{"dataset": "drawn small creatures on textured ground", "train_examples": 203450, "image_size": 64, "norm": "layernorm", "head_dim": 64, "fused_qkv": true, "layer_scale_init": 1.0, "drop_path": 0.15, "residual_init": "none", "optimizer": "soap", "lr": 0.0022, "beta1": 0.9, "shampoo_beta": 0.99, "max_precond_dim": 1024, "adamw_weight_decay_other_params": 0.05}
Rows from block 7, named by matrix and row number. Rows with one number belong to one attention dimension. Each number is 500 + 25 x the weight over its row's rms, rounded and kept within 0 to 999. All counts start at 0. Numbers have three digits each. After the name is the row's rms in percent of the matrix's.
# v: window attention query, key and value (stacked) (model.blocks.7.attn.qkv.weight, 768x256, the v third), inputs 215-255
# proj: window attention output (model.blocks.7.attn.proj.weight, 256x256, transposed), outputs 215-255
v.111 115:498459517494493473540487487452496500541454519479529554534507466489569514517517456517502516491520466518491479492448480507493
v.112 108:465487509542485512515483502524554502446502457527526501522510460499455493505521488552506469545516467554526531523496493548462
v.113 105:521507557500455490501555519490512521484522435482500483446481513518504490521474524526494512494456538500501465457503541492506
v.114 130:518537486549477493528520534520473542523536494492466512455476466519516514496539491509495507493494532507543485503483533521523
v.115 112:476512488487481472505536530517507456506512430515491528520526528490503498521481535437521526533481519506470503515489546511507
v.116 111:499497500510497526493516517447508456461455453471494497476521523527484478461467532507527501500514502504504464523500513469509
v.117 100:522495494496503494518499512517477476536524517508505476503529471471522504507493538466462526524491453501464535544487482479498
v.118 113:503515510505490543495496528504513505483531525488521532479485516521519511487477517479526509512501473503525455481514488482537
v.119 106:486496505513493525526542440467483499492520522471505550513547511540507518468453505493516526560462492486510468470518463508521
v.120 117:471483492513510504469506502521472504474508497510534488525525500477527475499499533481470539468525513545521534471502476503516
v.121 113:521508527451473489495484493473514498512455482512484498481466512551488514524513544464464425520493545493514499502522489500484
v.122 105:503515516487531501502465480490499511478482522581529484471476504499510476472507499522466499509466567451455488501511534514489
v.123 114:500519498458490551458498466502505502464556475536521493510490494496497517498492517547533493514490516479500530503480514505460
v.124 117:480436506493518530498485479505498507506535483471533452511480516471528507475495528465523488435520435515461498489512528511566
v.125 123:468480449476487527495552500485474466531528530528504469519532512513490522529522512486540520526501555456535472523482518480500
v.126 116:519558517486483476443468505538484462518480512475465494503451528449543515467475471492461548505527495531484487488483482459516
v.127 112:495457519474496505519512515474468509534526514511521464504512507495494504533477547499473469513486527534481500542502472521506
v.128 099:471506477494458483504473468498516486480507553507506508522508492492491488500487478496541481466518530511467495471443501482446
v.129 120:510549512514493496492532484500541494519459530493512488557509464514478518513497502486484445489484494492477502516502513497458
v.130 105:528523540499498504486526510488433494529519518527459481486490497493500489497489520481491514534529512458519536457514489475537
v.131 115:463490504473508535492529477501442519534497450469491518488483481534482503547518503498524481466503521513507526523469486491523
v.132 102:544505551554499474496501532494466520515537434521463475530491492460499504528479485510492484474461483481531542498513465506537
v.133 107:496481488486471461519447504500509457514490471518480503483440459494474511503511488511549498490488534501494540530482519502539
v.134 108:510503487512491449472537482534484489484493499522479532492503489507497510525469498479467508516506523493528468494482518487496
v.135 107:483492551503570508496498508495497461523532512488496500479488506505516459523511505473513502503473477497535535520510476452491
v.136 112:501511466520503513497527462502494504545524491543493535489532492427483496491537518533497548491502502410514460500524533464494
v.137 108:522483530494512537482536492488491515471511535489467498469475519483470503508476517486524504481477471498494455519517491541469
v.138 099:531511478495541514492497452495485469469501505515495493498490511485456494520483501507552556510508476455507481477520537496432
v.139 107:501490507476508482478490516481519497498482518429508491516530456502492475483544501462513459499467486442491492522504490505514
v.140 099:539463473493516479458488527482469520470578458476445476514496523480511505480488498473496504521502498515480536509521450525489
v.141 101:529458491513508488523449506464502503487462532490508529519500502500523560460488480500488467495506488483481501483456509514502
v.142 113:531492475567534490454474515491535476509508454485475525464453492494517513520487502490510508557505457489466499516495495493466
v.143 100:447547517550497476491535545500516475488481486488505502492483486490531544466526549489492505520557501547527485513526533466516
v.144 101:532509522525540494530514520505492469504537495489482508514514507481493474530544539504487533522513517484513527502506507461509
v.145 104:544515473521457505514473530529452549477493499514505517505493512502516492494469513508456532520510506520529546511494489480495
v.146 109:526544496505494496483473457535443506499527529509513514489496493478528501473536486511506523510448495495462501486546483523514
v.147 097:505499514487517548518506471531531524484483540487527517523547509513496483494454525521541504511483496506523489511526538501479
v.148 111:486486551484549463497526505475518427513503493516492491493532484466438462497523519501544519527464490502485517530491484500480
v.149 100:516528500504453540490468472489515541487529470499518469439505476454503461510508472481479528477512479478501488526480529492480
v.150 099:495500498465440469459480524490482546527530466517496486492504517488472528519459514527500503508487483482513486519503491507513
v.151 109:543481515498528503499492492472491461485486478491500542540518526492489559537504498550504479531502505445526503475492483480530
v.152 100:518532505493467484515515492530511525484538547491509531490488490505511529502478484496505518517544463517511465491462507470523
v.153 104:571516524452495512486517479490499512487513464458493498540495556518493481506471518456524475444519511490517475504514523464499
v.154 116:495472466493472490501505517523477491521529527530542518499569493516504441470526485492527504459531516536484513490512484469511
v.155 100:495521495479492517530509468502504504477523495488539466492503488500505524511532538490507512504472522543487531505496535486467
v.156 111:462509518471465500482509530547511511526479504549486505500521487508520517511501498484469505483539501503470513467453505495507
v.157 099:472500519554483488490551527455515516484445486507486507505473488523517467498481560497498459532526518501522522550494512518476
v.158 105:535496503505546512524474502503503461496478485511474505551475495539549465490486513521487488515497521520512498520472506515493
v.159 102:498528499515498468492469514515483494459499507510522468490510483492498457501483482525481526501479494537532487530481501453473
v.160 107:462519484527505492515511530465509536474492530433494539535514504517496502503482527523531505474489526507530488503515496503498
v.161 107:489479509540502524471505507467493475507483438529496485507488505501528518483518494512460484494551468516480485531505497539461
v.162 102:532540519482522499454497513495487481524486504476474508533571481457500497473513477478531517473456520482499469513450491499481
v.163 103:546491448511520505469508488474478460538503485496488488523473466504490523498511490500456504480474490511494524484475456485513
v.164 102:451471468473424490498544499476459495518509483502535504542456484488512505506446484500528528505573529482514527456479482471528
v.165 095:476504542471498503468507512545490506510517500480510496471517462515520523501503508517462526506503479501505521505508537503526
v.166 107:493555478489439492473506449516496508437467510501560493486493531552490514465448496519482488532527524528502480521520485483483
v.167 097:465480511520467503517510511516491450493532532506488486489539475486515459519530510518507515538498439518508505475498481457543
v.168 103:529496481510460459437497513546489472519534498555493548514489474478486514488528524529491476482535441471538487492500496494515
v.169 102:510509514507481496540512498470504498551506464518526522474427508486477538481516493478496518486528507478532494530466468477514
v.170 101:496506541489536469479508542502500483487488488493461498514456489514502516480491490480457508505498473502468535523465478439514
v.171 108:518487486448533469503494475529489470471566483492506538518488520492553489504478526525509499487483538504497511505512538494502
v.172 099:500496520513541474541481510498529484475467498506487499551518512519477480507508520540505496502476518509514524533491513517464
v.173 104:520506564499513496513468472454516545479531491508504501461529473487514457520527524451543512500489511447549515501530531513520
v.174 108:472543501491477512481525527478489518531536526519494480527488496503478500506468547534495469525503526520518492510470498534522
v.175 104:478511527476495467501473496489453521528475487537496520493448493502499492532475502500488533482492524478531489494486529478467
v.176 101:531502512445476494513473478497498506502472493489467522513476519494496485496532490471507459504485459475496551484468487475540
v.177 099:514516498518565484497469510481513502480457485514468500536528485550516517531426537507509505510502478501484520486458539483510
v.178 094:517513480492473518510456519479520485494492543471476490483499482467483478461491521503479523531497477526508463503464511479489
v.179 104:524500498520475491511469476525526474525479510494490531492507494498505524500506512489465505478531510479465520479470494477487
v.180 099:514521483509560505482478496509534498465507483544489508514474528511468528490518547478449460484443490534475508476522460502478
v.181 098:497464461497499493519536504534449494491516522507442507445498490540486493456479489456493520551523496454512495496461435501506
v.182 106:476472501471502459447511524489459537476547494523466497483480529480499525489479460490506516506503500494506504456485460486513
v.183 112:415502473498473464513508505482476505522550489507509516467491464534487506480477523548489488533465474506503538508475468458559
v.184 103:515478546480513489523522533503509481497499464482524508508563452532474470464523494509484513485517496505505471472515459523485
v.185 093:492527478475468458488468525497512488533480511511525493502511526494477532506509458521507498490504492501538500485531501507516
v.186 102:475540532475501530501462465508529470470478458510462482461531515494513505482478484495504514500493510508472541502477491477501
v.187 109:520523488496520513500460520503518518524552508479507464486492495458497509506482514522529503524492415480509456500500473483506
v.188 095:503488507483489492504449497525499514499530521481514475506517532456486492465525494501515530488474459510519513516498509487497
v.189 105:511458472491493490529483450466496507557503486507495491487467490496524453507527522486547495510489491501486495487495507533494
v.190 114:433524500517550529489512495516534469541501512506496501496516478470479503495515473518563505463477506497459501456507511504523
v.191 105:479484484475511514501475508471514523494533543500488517520477513496527492463515488505460510502518530511522513508455519490501
v.192 101:514521524487508519431476489527475471497485533490491471487464490449499510508525507499522524510489501489527475509502526510477
v.193 094:505474491511546528504481536503538482523499507474544533509454490542516479527521494503507510512526495528519547540540504519518
v.194 093:503527474505451483518507520537478444480503530465474502484477518514492495484494508502505452467485480518474509502504515532470
v.195 087:505438491480496469471482502527464490495484540516523514464470518489532517524479522481538471492481509472455494484487495474519
v.196 102:516555505457449478515531534513522524469515493524515507467488483489542471471525530485534456529554480519504520459490484453489
v.197 097:492544483468520478491526468543517479486502499511526487437542481464477501449515499519504529496493493546474495537504492495497
v.198 100:522493498484473482520494532505450460513539541489516510465534506544482506492506505487533551470508513509490503503498506528505
v.199 096:472486467482511471457528516476465533495463479489475504488493462525512526538522546496479539484501465482472455473516560458463
v.200 097:494472491463522522475508466496477545460474500469470488496501512442510501473495520514488489529528535516515503494469516519443
v.201 092:514518502455514509483524491459551501502500545522517509513503504475489526496518470483505527461453481498468531491502506478506
v.202 092:517536525519495530523494506514503465550466521508521497494499442493522477503496468506432509510545529472489533545510513501476
v.203 105:475521463503516476503532526501525458469520507477456508486511490517477501502487508460470492469501480498483532522504489475478
v.204 098:524550495502478510465454494530518497519515509480493510516487501503439533442508458544519523521456556467491515510486515515542
v.205 096:529534531501479502503483532518510560461506499523498514499519513514522468495511495493524486509507509507481452467545501502580
v.206 102:535498474503469509476528556540469464505497533506511464499509504477494473532507517526512484479506443469458515497483525517454
v.207 105:495485484506484463488489450539432507537459505510526439470466514512504482500505495525560492473482499495491500480500454527540
v.208 095:520457511528497539499494437464510519534513490508465456535465504493539530527523544524535493528486514498452508542488517487521
v.209 085:480545533476510550526498503475436468480529474525515482482499478515515519526504526491474482504561498514533515496489457496500
v.210 097:497482535438521483500530495478445477506484496484473534512472517509513495537516519497483533549520450467520477510467469445471
v.211 101:521516467536512496504498505484544553500501497501497485486506490464493474486508524473481478568504514507534502496480489532513
v.212 106:503475482500516507462464507484513513481493501458527497505517540521520502479488528502544514514473495506492470508470501493505
v.213 090:478483507491507534493504502460547566482531507504471491524470537508497497473449457481514504492508514524511496485508473510490
v.214 098:489527533484529507552501477542510504495509494517497523459492477519550437446517499450495492527555536528516468553555511464509
v.215 100:504526492507473509468512519481515521498497514501495488534494470528513492499466538530482508500512500487502507545483527467519
v.216 101:534533517534488495521510506483494514530498554478446496526528430536505519504517517502482481484552542506503546483515477490491
v.217 098:506538513524478512483500527514522483483480534521477491524495535488502468495521453503537482499458505487473498495472504498493
v.218 095:549542506515519441496509480527493523463509496511508549508481508495461477471507534484534488538481513552525445510528497488509
v.219 103:494520500497513510529555543513465472503487493477534535496510485491530504525483530514490532491499528507496474493474514503450
v.220 090:533517506466504514469487485515490475485521510476525535480496502506523476470478483458514490466497485484492490487515498480512
v.221 093:470520512537535493493498471466490460509515499483463517467514490478504462539500492498512522487478499489514500488497474488507
v.222 091:501515446498519448510496513498532516496519504557456501472518488472523527498518500464529469514525523502484519489508514482484
v.223 102:500508524466476458491465507492559522512473483514485515444498515492510510512538527503536545491521487529476532513499473491473
v.224 085:542490534467500511480471472452512518486486484525455532469485471533464497445518508547523461525511489522519529475519497468517
v.225 098:481480536508524465471492544480432519515465501500498493493464459520513511502480549495446495490523473486479506505510468521462
v.226 087:488494542471522522509466492507458525457495500475470500484527457485485451521522553470448481511547452502525539530518478472504
v.227 092:517573518471494443538467507499503513467534485518511537496498488501505501487526503483480503504548490512497482451515524476531
v.228 094:492459492509487502473489508448522489466494491562533484505476505483478473499526508499509435508490535451464474482462508524520
v.229 096:529563522500521523480490523475540504490520521455508468506541545505520494500504527507527525480487530515544483503521482469482
v.230 099:490444513464525502513493516529515489503518469453481530523570489465483489477499516500510485535478488462484501477510494472497
v.231 098:537504506483498531515526491462514546469516462455514512518489478521538509494530456456476521494527522506540487484502456490505
v.232 097:453531504498517501537488497534468471528540499545487502488497531477507463515507484461494500494531499495541486471458526550515
v.233 106:509497478515530509494520476545499516518496466479539477481486557530530530473451495562507507490537507473464510463489494582488
v.234 095:479549466456486519482517498471501508500488506486511539505499484495484505550540507538506505508471519511479512481532475520518
v.235 092:520492533527481490460508486516510510497482506524569502474508472463491481499532497507509486509529515508471493511491540567460
v.236 097:514551476480531534491495518486508511512516514473450538448469506477505493440503452517540493464471512478482501497490505483529
v.237 093:475504511551462535487523536527502491506527543491452513500501515474519519512478503470501508494478473510494487515475485475534
v.238 107:489522476517503493473485485525491491500516521449474492550450532489520496433496478474526534500478493501527501505472541529503
v.239 094:506493468501476545503505508488527514524501500495481477500496483492495486516523564546485471458470466499484487483467562504427
v.240 091:494519529512503493508511478494508514484527494534508497487514474519489510471491483503500459507504545524529442520515471512516
v.241 100:534537513461501520521514477509499520527470504511503461521494488510507527469504497519532509509463488492524505515528489518520
v.242 095:527496494489506497511492485507515521490546483493491491528499483498537543509493469471463505532498531519515475520540530578535
v.243 108:520519482503490472518454506487494489501522533456526482507499483490514487495517583494539508495468502538531463509514499494459
v.244 098:546506492517494496491505531521509500466490501442496492532436527519512496493504512483542517542501479524516493494497506462546
v.245 095:471491507536456485463506490488486487491502484482480458509482474479527521488529490524453480527564480503514442488510528519439
v.246 099:530464521536523514483463513525462482479534551498455483482505499518511473501499469489487524502500487485491527511507537522475
v.247 102:551510480478526487480482508463497518485483526497513501452510513516511497488524489493555524504518484541503479521526459494512
v.248 093:499533454501438524535489515484507469535496464499494456466496506495523486529539483524535506478556497432538520482481511521499
v.249 088:518506460486512517511529487559517515518522491443518520486528518451484469526524486521542486523477493518550516509503478540513
v.250 092:460486520463506511483506531469511531521499502542513502483498531512470474496524470460491449478526447479487503431462501530497
proj.111 098:479565543509483498520532514534505476476473483477521514497510508538480474538470457500501524507483485482512526506504495517505
proj.112 092:507552520502502474510507479465516483464486471494488511525507485507498485483473549506470485451484520515515509518506543471471
proj.113 095:489472466539515520489463481457472526495519474486512499510508492494459527495480481516537459496521517499478485532497521538503
proj.114 103:487475522515559486463484481477517472485497481488484473527500514529522490505540490497476509489537490537457469540528526465523
proj.115 096:532482483486523507502493505478473473479499505499471474505490488473509565492548472522500535511511551503494454555503540471487
proj.116 105:504479511508518536471555437461483525518480483531534486485463512461478487511517445527527480514511514527489518460563487521496
proj.117 096:483494506525522434533514487496482522505500521537455510496526460492484453463552509503477541484498530477481473535510551481497
proj.118 105:492476512506517492513455515468491476488478483512471529473470516509474527517531533511504486503502483504477506541468480477483
proj.119 089:506527508491489486495481498518477511485477508520547501526497472488520457534499499487552505482473465521501527524502517468502
proj.120 109:521468500518482482495490453478522519480534476514459550496481557509460521490512483429546551463489479514508495485467464498452
proj.121 100:455484500501491559549469538507517474494475535546502465445516500474503489479495538462528545498480445527499539499511504509511
proj.122 099:547520486497466489504554521553494529510498502468519499518470494475528470486497478530469539505503515466510514481502511497489
proj.123 100:445510496514499536478508493506486520489461520512518468506545498483491518456455499513470422466515509461521472512518473511456
proj.124 099:518480474494486457537524524489503469504501485471460537497501506523487522464490500501488524519476526504541483494482464511502
proj.125 102:492510517479493501501477483508531538508516535481490495507474509497486531455491538496493452500520453483508526517532507520503
proj.126 092:525473469511517518502483470523497439496534534499526511498489524521487517558506506496481477488502515542480492534536475530523
proj.127 100:493477472462498520546477493456505482452475500496497506519402503507480500517515492464506492473486476516483509465479507509538
proj.128 102:520485487508462537547547505496494466476542552492538474509460531490522518490542537490504480511520506493490493545517502476495
proj.129 115:529448512493480483509524503482490518522471509514529496526491515567488513464526541470529486494530501532504475462535441512532
proj.130 106:497506467516505481490498478540530513473517527476467516510516492536505512536549480486493480423495491515466478491538473463492
proj.131 104:528509492515517491483529490484527493482535562505475470536485484508542504455524523543530528533532481475511528492504474482494
proj.132 102:451448520466522511526488529500513472491465534504499500494537499530475533540479528494498486474496457480498524508529501541480
proj.133 102:497482511445505516512517529496428492516528528473485513484479506481476497515516487449491499538490491480531450509533484534519
proj.134 108:519506502516494482497524548482497481524497483497486472523568495555498551488487493478464496508522497494479522478544471500471
proj.135 101:516530500522506533477486549451516514499464560502501495495490465505497539481493486495494531508489458494464547518470484542545
proj.136 102:525446494479489467488494453528481476502499457485516467506510518501494474526462518495525519510515523516514514534471486524537
proj.137 106:471477550513449506528479524477482492509477492481503469534515506474478509495487510470464506453501497517510494545496528433465
proj.138 098:532484490501484462439493461535516513524487527513531475534540500516482465522495563495499452478523491526476513518506487507496
proj.139 102:481477497510507536522504498472496522476454506505480516500456538472526528525484493484461523506536529508487467499526489454504
proj.140 095:503507415501531507525494525510517445519474476506483488506529491498487489549486470502509496483518502452489489526442537514484
proj.141 104:433538479524485538504493495473480497474543516490476478487485547478481514519486478501517517463514513498545525467530495466517
proj.142 103:500492487457459471517497522504519469514458502468469508457500473530474478503500444494528540527480522488445492483485474484519
proj.143 107:527486520477533544540500473511516500527520529538503477474551509497474492510477477482528494488490527527521536512503506515462
proj.144 100:539493484470527489533524506505520528484507464528484467471504503533520499475429493536520479487488480492490489520509529508500
proj.145 099:490512514477507539444477479494495495458511475506487505526489508457440508491523463465512473494509502498451493500513510490502
proj.146 110:524486503475498502527468481495462489498488488529493483458533517467511502557527474466551504538514529457513471494498507485493
proj.147 094:472552470537512541444492522470474457465449513512494498509495500461491492535489491474440520480509546499507496516521434476489
proj.148 100:490464492495503534491507501545481532503464480499512529534497507488506526530502502492495416516509518488542546502490476516536
proj.149 097:484531511463512459524456501516493492510471493498503519530495537461507497477497449533477490484485517506512510512509558553477
proj.150 103:514494505511488479460502503507515477442449513485478503467542455495513474469520507473537474504503497436483522516546510457492
proj.151 107:447527533487510512486497516491453488483505520509475504476535495447510509494498503461514498475492491502475539466506505472506
proj.152 102:527500503481486470507523529453490538479509484487467514499523523453476496486539545554483518488499490516521518455508542489531
proj.153 103:465501478506521512499471562479491488529467544488550487516531481512480514430464523510517525524514530486523480479501479511471
proj.154 121:489518471501514494483494521471495507495504506495544451496478508451492507488505497482479507515495489508499509541493481548498
proj.155 100:485496518527469517501474456505462523542502510514472511539517503501480476509511510493544502540461491517521483524515448507488
proj.156 109:529514479485511479514479517498515532520542473514510477492482541494483458485533512516502536499524502482491525494502494502468
proj.157 100:521452521535507487511471485508512497552526548511492510518539489484519477485509517511491535473494491532497480446493501480491
proj.158 104:502489479514509507525500475534513519564494500523529496435540483498477491476478472486470482491475502529513513447529491539520
proj.159 099:495496511519526508518492479520470523494486504504478486462515475524463490489583488447468508458501482521497490522556496484480
proj.160 109:511560469495501472498526536494513509493501484541495480481531445491524503525487476528505484501520500500544465589464480482520
proj.161 111:507497513471514517525530479481535482452519496494480453516507524481496517522540509480511549503483524513513471486522568481543
proj.162 098:506503434523521549510462509482460480462502494501471472483473509529476531508509503532509459477489451496499525501493501504495
proj.163 103:515530455485497465517502478487518516488474562488519477460499528528488485486507492526497476492506440492492507487557502510477
proj.164 105:507490536532518523469477500492474515479516493511504505444565546499537484480501553501469514491493485504502487453482472515539
proj.165 101:517516484509485533502509520511539437443479512465509484505497499453479507494496476476529484465492515496522506527499460492538
proj.166 115:525530488516477471475501525521528533533508498530498470516494480494588496478531503502482504463453521500519475485526493522444
proj.167 101:486512516482517473465530519510495496538479510476491495499476532494482488442511453509486478497461481491467508505482493513520
proj.168 103:455490483522552489549474518488523493499491474483548489511534518500414478500495561480506518529476495512492530510535486513553
proj.169 102:497496547456490495534480507526498484483517507491500501471517508483548531504481523500500544537541469532478491470524474513511
proj.170 095:478511509467503546574505513506527523439507540499439498465484519509486518478497531471503492509497498471502527455498516474495
proj.171 105:485559508507477470521458505468494511507520460522504504464524460486486511537496501503529525533510488495495473519539512548430
proj.172 098:459493509484519547512495480460510506507534509494545526487479459519501475513469551499479470497510517504470458456506514517503
proj.173 102:526477480495532474523538509481510465508498504496542479519480505510489539471469464516521506496501510517479498503506485503505
proj.174 110:490479506508522484503498507542526499537543462523511515505517506495530536511478521477504439485436527522506506451522510493500
proj.175 116:490493515491499524524503499515516485508484473514447534505497475521501544468489492469494509514487492535482516469499446523498
proj.176 103:497499496514495518528482502528512512516494563557497476530476504507485528458464535462490527498487468488484486475492510506513
proj.177 096:512499491488517512546524536484462499465467504482515509510508506480494525503530486512520473462507511517508513486560462479504
proj.178 097:539461507508507508480489517540474504454481465549503509524465533493528529556547444485521458469545481483451511528512514456503
proj.179 107:470514505464480493473494485491474569501484492508521513509512461498466519539560494480528498491519481487513477500500536510458
proj.180 105:491502496464459472481461489464476541510441460485474496489513454497449479495475509535530497498512542473486504508489468473493
proj.181 103:522464511505458480474466457503540495527487490565475463485509470515508491506470489473469492499497482503533496529482498468480
proj.182 103:507542504514517531484503495532521485474495528469488496464530465475480487544497523505502475447538458487460551505495505507472
proj.183 110:490497514506502504468511536517508493475484515478519486526518522469478539504514476467489501491538506478571500548520515524532
proj.184 105:473510537487467524551489471503511482480515493539429468518448522472530517580533545483501487480525548485516475483468466491519
proj.185 093:486485514517481499475509502551499518511513489465546525504548487485540500505431499505516472527501468497498526504460514533480
proj.186 107:520510551492508556495493507485551549477490513502478485504518534484509484495531513500495452525506495540484499512566509490469
proj.187 106:492495482496460495496477523499543531522451513469529560520514492467474522482467498497463483486505471490451545478437499483504
proj.188 099:517472509505483512488486514519512483437460485552478496469539461454531520527483520476473449465510535519527458530513481534491
proj.189 101:497544498487516450505545489502493510491453493510520514514496522498479513499420536533501495520510524506489539481477507473480
proj.190 111:529494481468481546494487494482463509508515525468507512520499491482550516522496490461520495510500477506511483510447507538512
proj.191 104:503501503534488510509514483518488503478499443488471504482517499483473551519497506493501493514495513517500514486513500489472
proj.192 108:493511519507460487446504514500527506514495534493524506512511509502516463494450496502469551502517516510481555522474517493517
proj.193 096:562494519540494521549508475481499513468528475509499514488480484536518517518444518531554504509500495509460496451503520531524
proj.194 096:492475527484491518474459509498503498556505482520499497546474490504491548493467504486525513481503526509501557489483537497490
proj.195 103:470469492499543548507546491500518491515472483489470540501469476551470491507484461508471446496487484487518500519465508495468
proj.196 108:488456539489465525548511495451448479585490500499498503472559516475531493465470511490467518487484486487526431513517513462468
proj.197 099:483468470503505488503500491500468521503496538523524490438468487519493503536470498495529524479523502515496532509533470512511
proj.198 102:503524501506506540521477520559465485480502496503490504527485486520531455505528509482469548498484505521480528494499492494476
proj.199 095:491452513481488518460514514492479497518517468543529504455511505493511489493535536504487518544470528488469525522510485520505
proj.200 098:471494477488512478468510493494548515479466502540524454478518486498562491549519466523533464527505509451523508482474541537516
proj.201 100:492544515499508487515538501541452532500533498475490511491502491542511460453509519472467488543559554541507479511522505458498
proj.202 098:513539514488525519548506486480550536529507476494509492505521508509487490506534538529522542497490538552507510485499502532509
proj.203 106:527435475469520477520484473541469518513522532522508499522518462495512517509553507461514531477500523479479487502505502513510
proj.204 104:465525469490510486541519492475476495479480503460504478463508540522513460505502519512478485513514529528502488497532518488509
proj.205 103:505532495457516492532567474454509460500507480530516533539503493499522481517529481508526513507518491456505525473500474496490
proj.206 109:517517495456526502489460490529514509560533519438472515499496461511505503500441505494498486572517530461478492441459531492487
proj.207 103:475500511484498524538476489477440483519483495481524540447479531496476547509521497514486518514540483518486514510511529466517
proj.208 103:499509504502442547455494530483478495507531491516502522477478542497464502466501530479492510487517478503499490504525495515490
proj.209 096:496487508517497517485501507461493540536505511468535528496490520483481467505482490471489517452471498545502498466500504523495
proj.210 103:477495481527511465508513510513523499521482466501478510420552513484545495511504493489487478487496457493473540481505479514471
proj.211 104:454520461502490534524502567454529508506478505466500485519503481558474486520503520497528511476488507507512470475527491497456
proj.212 114:530525511502453483491498491471468461519467489515497500451505507515539475534456481575510467506456451507474515481493516487488
proj.213 100:506504505531542447447561469497453496462511457493486518469515480485492489507529507540474490508484510452486467496505516527507
proj.214 107:500483505488513500500483499506521499506446507501466452551497493507443529572493473510530505492487483491477497469485517526491
proj.215 105:487513469532478501522500521481493446467469523511512497484496475511486484497516523496480478438462514505533492488507497520469
proj.216 105:525488492502521517511501511509512517415521465510500510496475503510478522467512508501482503509535462529500491476542458503521
proj.217 109:504494513470470522509500474494502505553481522485497516503492498486482505494474486512515548516480480505527491547493490487509
proj.218 099:492491541552480568529533483485525502556508519515487527470514508479525544466482480486449524484489430528491546528511507462489
proj.219 112:535467523505546521458489469550517550494536501512530470527505469465526496474470506482483520482462490513483480509484529503506
proj.220 093:544535524482502489516514464502491507493467565478490498471477527492495506493528504538522491501465526514489520497507523508559
proj.221 096:515482522487489491484489451518500472487465517479498525486456522524466493477540463503481528451498500539461481498467501467513
proj.222 099:475541504497487535534494531509483483509519517517456482509559512542492464529500491460493491483437513512512506514504519453496
proj.223 109:486508505474471521541521501500515470523483494485527502482494534535478478483490517466532511504461466517533474505489510486482
proj.224 098:491518505505477496487564484496482476539533490515526540488513476469505517508502514505489516541484467502483465518506476523476
proj.225 100:465481490489492509447473485492505481428479485508488455474515514458523550502521487503553492461486511499505489516463511546515
proj.226 092:483499468524493491525498494523530458520524487532498484507495525503512512567462508480510520498476512463508431494464505499496
proj.227 100:499464527505507529515505468483508501498477536521486465478484505509494480507511476475519503469479545518510454551503479465507
proj.228 101:476478497488502484470509478510478512500504497500482544540526532498506501483486496528508486524520557504514480534508486482473
proj.229 100:508456534501501470513522483522496480480486500509508520475498471495474476540509518490468479504501499494460510493504492515536
proj.230 110:501522494547475539469503532502539482505458495485472493543519508480501465481558496531508482539486515482509502509476519478503
proj.231 103:514509495558468472481548479495528499498481480531512467482506476523529474520515499545497519478513461522486480492528516493488
proj.232 108:542464514487525510479502471504512504520470530446475485500501495542496522507506532501525520518498556499498484516519513513510
proj.233 112:521476472473493483517446530476477484511496478472536524519474467506473492515498546481515505481443453490528511532488529507548
proj.234 107:516486490479504465524510520487490493515501492495506512500492531524507508469523473468505499483546490514513511477510483479468
proj.235 096:495491501475479527493482447515546491505472485490481503486520512495469530443463470494487486506489507530532471481482540459499
proj.236 103:461489528509521507507493452501469475509527479504514456463515480482498503492510492543514527502550511532465465529551458475519
proj.237 105:464519478464483476514501515450480458479473497459487516523467532511504524490494521473538499482484509468508452518493485521516
proj.238 111:532529499464516440469478454468427470505442522518488495482531448523523503563549490526509481473556469541526516535492523495483
proj.239 101:472480489490535501492521573519472495527482492530503511495500514443476515517495502463495517568511514486502478515507507517484
proj.240 100:505489464511522459497486543513541492525504532546499489498493533472531469511480516516506548506501487489502515502485465495518
proj.241 105:507516503496496513538500487514535494498501489506463492490492523477502528526486489525469480528468505527497526476528507492475
proj.242 098:473480473509479539468498498511513496465498494519480467529519497537482458539494510522533458480511481535512501486435473470503
proj.243 105:536523493535486537534545510494513504529500493509506508504523536544538502508494478483548538529485524515489487510513571487469
proj.244 106:501510483497510543480484470517487501516540499548511501520490491451456490499479468477500521502457469489470473489536488467526
proj.245 103:555508471445549503515521513480520550506475515516485515474504491539485492487475521496531525499504506433520532502451485532519
proj.246 104:516489440470474462511472498474473485490480510497456513490478484524476497499467454513500527486478507505518503544451483493519
proj.247 114:505537485471519499534514428512491461522543510454450526487475533526480504503520540499507573494495503514498491509495460496467
proj.248 091:477505500519453522501483523495536484535530476483475527502507507504482489512462521481480474534494463525494494468472494524531
proj.249 099:518499545515466504534510499500531545555480494526462490493515471515525527499485496504470473464505475527514489506534501463511
proj.250 104:517535527522509518511465516521478497511515463505501484531499484493529493463493532495489514533483566469483458500442502524473